python train.py --model="image classifier" --dataset="single printed letters, digits and signs in grey, bent and noisy" --train_examples=395000 --image_size=32 --crop_scale_min=0.8 --horizontal_flip=false --targets=["character", "typeface"] --num_classes=[73, 3] --arch="convnext_v2" --isotropic=false --norm="layernorm" --activation="gelu" --mlp_ratio=4 --layer_scale_init=0.1 --dropout=0.1 --inner_norm=false --drop_path=0.15 --patch_size=[2, 2] --depths=[4, 7, 4] --widths=[96, 192, 384] --kernel_size=7 --mixing="mixup" --label_smoothing=0.05 --loss="cross_entropy" --init="trunc_normal_002" --residual_init="none" --optimizer="muon" --muon_scale="original" --lr=0.0095 --momentum=0.95 --nesterov=true --orthogonalizer="newton_schulz_5" --adamw_lr_other_params=0.0021 --steps=8300 --batch_size=256 --epochs=5.4 --lr_schedule="wsd" --decay_fraction=0.2 --final_lr_fraction=0 --warmup_steps=240 --weight_decay=0.2 --adamw_weight_decay_other_params=0.05
Rows from block 11 of a small image classifier, named by matrix and row number. Rows with one number belong to one neuron. Each number is 128 + 32 x the weight over its row's rms, rounded and kept within 0 to 255. All counts start at 0.
After each neuron's rows are labels from the 100 images, of 14848, where the neuron reaches its highest value: "patch colour" is the nearest of a few named colours to the mean colour under the peak. Only what is clearly more common there than usual is listed. The data: single printed letters, digits and signs in grey, bent and noisy.
# fc1: MLP up (model.blocks.11.mlp.fc1.weight, 1536x384), inputs 288-383
# fc2: MLP down (model.blocks.11.mlp.fc2.weight, 384x1536, transposed), outputs 288-383

fc1.555 [125 135 143 146 107 132 126  83  99 119 135 161 131 144  86  89 235 142 135  93 121 120 194 106 168 132 121 145 137 143 193 157 109 116 102 123 108 132 140 141 117  98  96 169 167  63 113 103 164 107  80 161 158  77  69 109  90  93 162 130 113 103  99 110 149 134 163  76 123 129 171 127  78 146 114 127 173  74 102 170 122  60 122 137 146 111 138 171 183 168 118 197 145 132 166 152]
fc2.555 [102 157 125 136 139  63 128 112 114  97 133 102 137 126 113 144 111 136  54 161 120 163 133 137 117  80 167  73 131 102  99 132 143 178 125  81  86 128 179 131 138 194 114  92  78 147 127  83 114 123 188 144  89  93  79 156 115 133 145 146 126  73 137  88 127 108 149 158 199  73 119 177 131 103 146 162  81 112 127  68 109  92  99  87 117 134 198 160 108 153 123 137 112 118 124 145]
patch colour: grey

fc1.92 [122 129 100 139 115 125 172  81 181 148 101  71 129  63 112  96  66 108 154  79 125  94 132 174 137  83 135 155  95 142 127 137 165 144  92 111 124 106 107 120  89 150 101  93  64 140 186  98 118 152 113 177  87 112 127 151 152 153 152  77 125 118 143 139 162 106  78 108  83 132 199 155  67 112 122 143 125 117 115 109 148 186 153 119 140 153 170 182 178 170 127 112 119 132 152 110]
fc2.92 [148 133 135  81 141 110 180 105  74 151 130 187 101 144 120 153 109 167 187 101 156 129 145 138 126 162 183  90 142  96 144 140 128 120 111 128 137 210 126 149  85 129 106 162  84  97 120 106 113 121 148 166 158 139  73 146 151 154  82  70 106 115 119 154 159 116 108  84 189 172 113 183 153 141  91  77 143 118 152 196 134 159 168 183  76 149 160  39  85 134 108 107  50 188 141 133]
patch colour: black

fc1.317 [118  99 155 104  92 130 141 107 111 161 156 112  86 139 100  95 122  77 107 143 131 128  83 107 120 173 135 122 124 154  90 115 150  56 172 186 177 189 136 137 113  91 178 176 124 172 108 125 127 149  63 102 122 102 137 179 164 145 184 103 111  55 145 163  83 106 119  92 134 156 161 136 106 117 160 120  82 112 142 149 169 114 165 146 112  95 162 121 176  80 135  76 146  87 120  71]
fc2.317 [135 186 100 100 165 143 142 143 125  95 132 152 100 219 112  92 129  95 120 128  88 103 121 129 129  96 112 164 132 134  95 142 140 131 146 149  68 169 140 156 147 171 103 132 134 123 165 161 134  43 104 142 149 111  91 148 107  94 155  92 142  98 148 149 157  86 122 123  98 200 140 122 143 155 100 124 183 169 198  93 147 101 131  84 116 135 192 130  79 164 139 163 155 122 174 135]
patch colour: black

fc1.493 [166  81 165 127 128  74 131 129 163 174 150 130  91  90  93 107 118 144 180 148 113 110 122 158 108 116 134 160  69 126 138 167 117 120  66  90 122  76 130 101 123 152 132 155  99  95 191 142 107 116 136 223  60 120  86 101 131 156 106 100 154 131 131 117 131 105 139 128 157 157  85 115 113 158 145 149 175 135 113 118 157 103 131 109 121 140 155 155 131 134 135 154 105 106 112 102]
fc2.493 [125  95 162 177 116  84 141 127 142 168 132 164 158 133 140 124 117 153 154  30 154 129  68 130 144 102 125 140 145 130 113 137 150 198  97 160 123 125 185 163  81 167 143 139  98 141 168 145 196 155 169 149  95 156 181 139 142 102 130  79 103 102 153 159 155  39 157 131 185  99  95 132 148 126  74 152 121 120 166 142  95 140 158 175  82 137 181 111 109 125  92 143  98 161 149 164]
patch colour: black

fc1.313 [ 84 138 166 142 172 107 100 142 113 138 164  56 148 151 156 134 127 159 104 139 154 123  99 126 121 119 136 139  75 203 110  63  81  92 144 115 139  87  98 149 103  76 147 130 113 137  91 168  80 126  85 163  83 163 130 119 146 156 125  72 127  90  50 145 143  91 152 128 113  66 116 138  88 130 158 140 137 164 135 166 136  95 141 159  99 120  97 108 183 135  86 134 170  81 114 140]
fc2.313 [130 174  70 108  97  93 122 137 178 118  96 150 107 113 156 158 129 132 153  21 140 114 110 119 137  98 157 139 151 131 157 143 138 126 170 133 179  96 134 139 163 142 156  92 141 136 113 159 166 132 129  72 149 127 140 129 131  56 160 127 129 139 130 144 207 112 120 129  69  97  90 145 103 190 101 125 129  97 183  92 137 130 113 122 115 122 148  96 154 118 101 140  71 103 194 160]
patch colour: black

fc1.588 [ 96 124 125 160 104 148 136 136  89 131 137 185 175 104  96  85 113 112 163 115 131 153  97 133 102 100 147 183 127 100 136  69 141 120  92 107 146 112 123 107 106  94 144 107 150 148 113 169  71 108  97 131 131 138  71 130 112 118 145 107 135 141 165 148 165 137 148 185 110 184 101 104 157 126 148 166 152 155 151 118 127 133  75 117 160 165  84  61 188 148 164 111 142 140 175 147]
fc2.588 [118  57 168 143 146 166 145 110 134  66 105 157 142  98 120 105 124 115 138 191  74 124 144 114 156 189 170  99 127 138 165 114 206 118 198 133 169 147 168 143 164 184 101 139 125  94 145 149 151 148 153 114  89 115 135 135 124 158 130 121 162  70 140 209 127 101 136 102 127 176 114 105 122 145 143  79 140 132  79 137 154 139 163 133 156 153 143 195 176  71 136  96 165  54 140 131]
patch colour: grey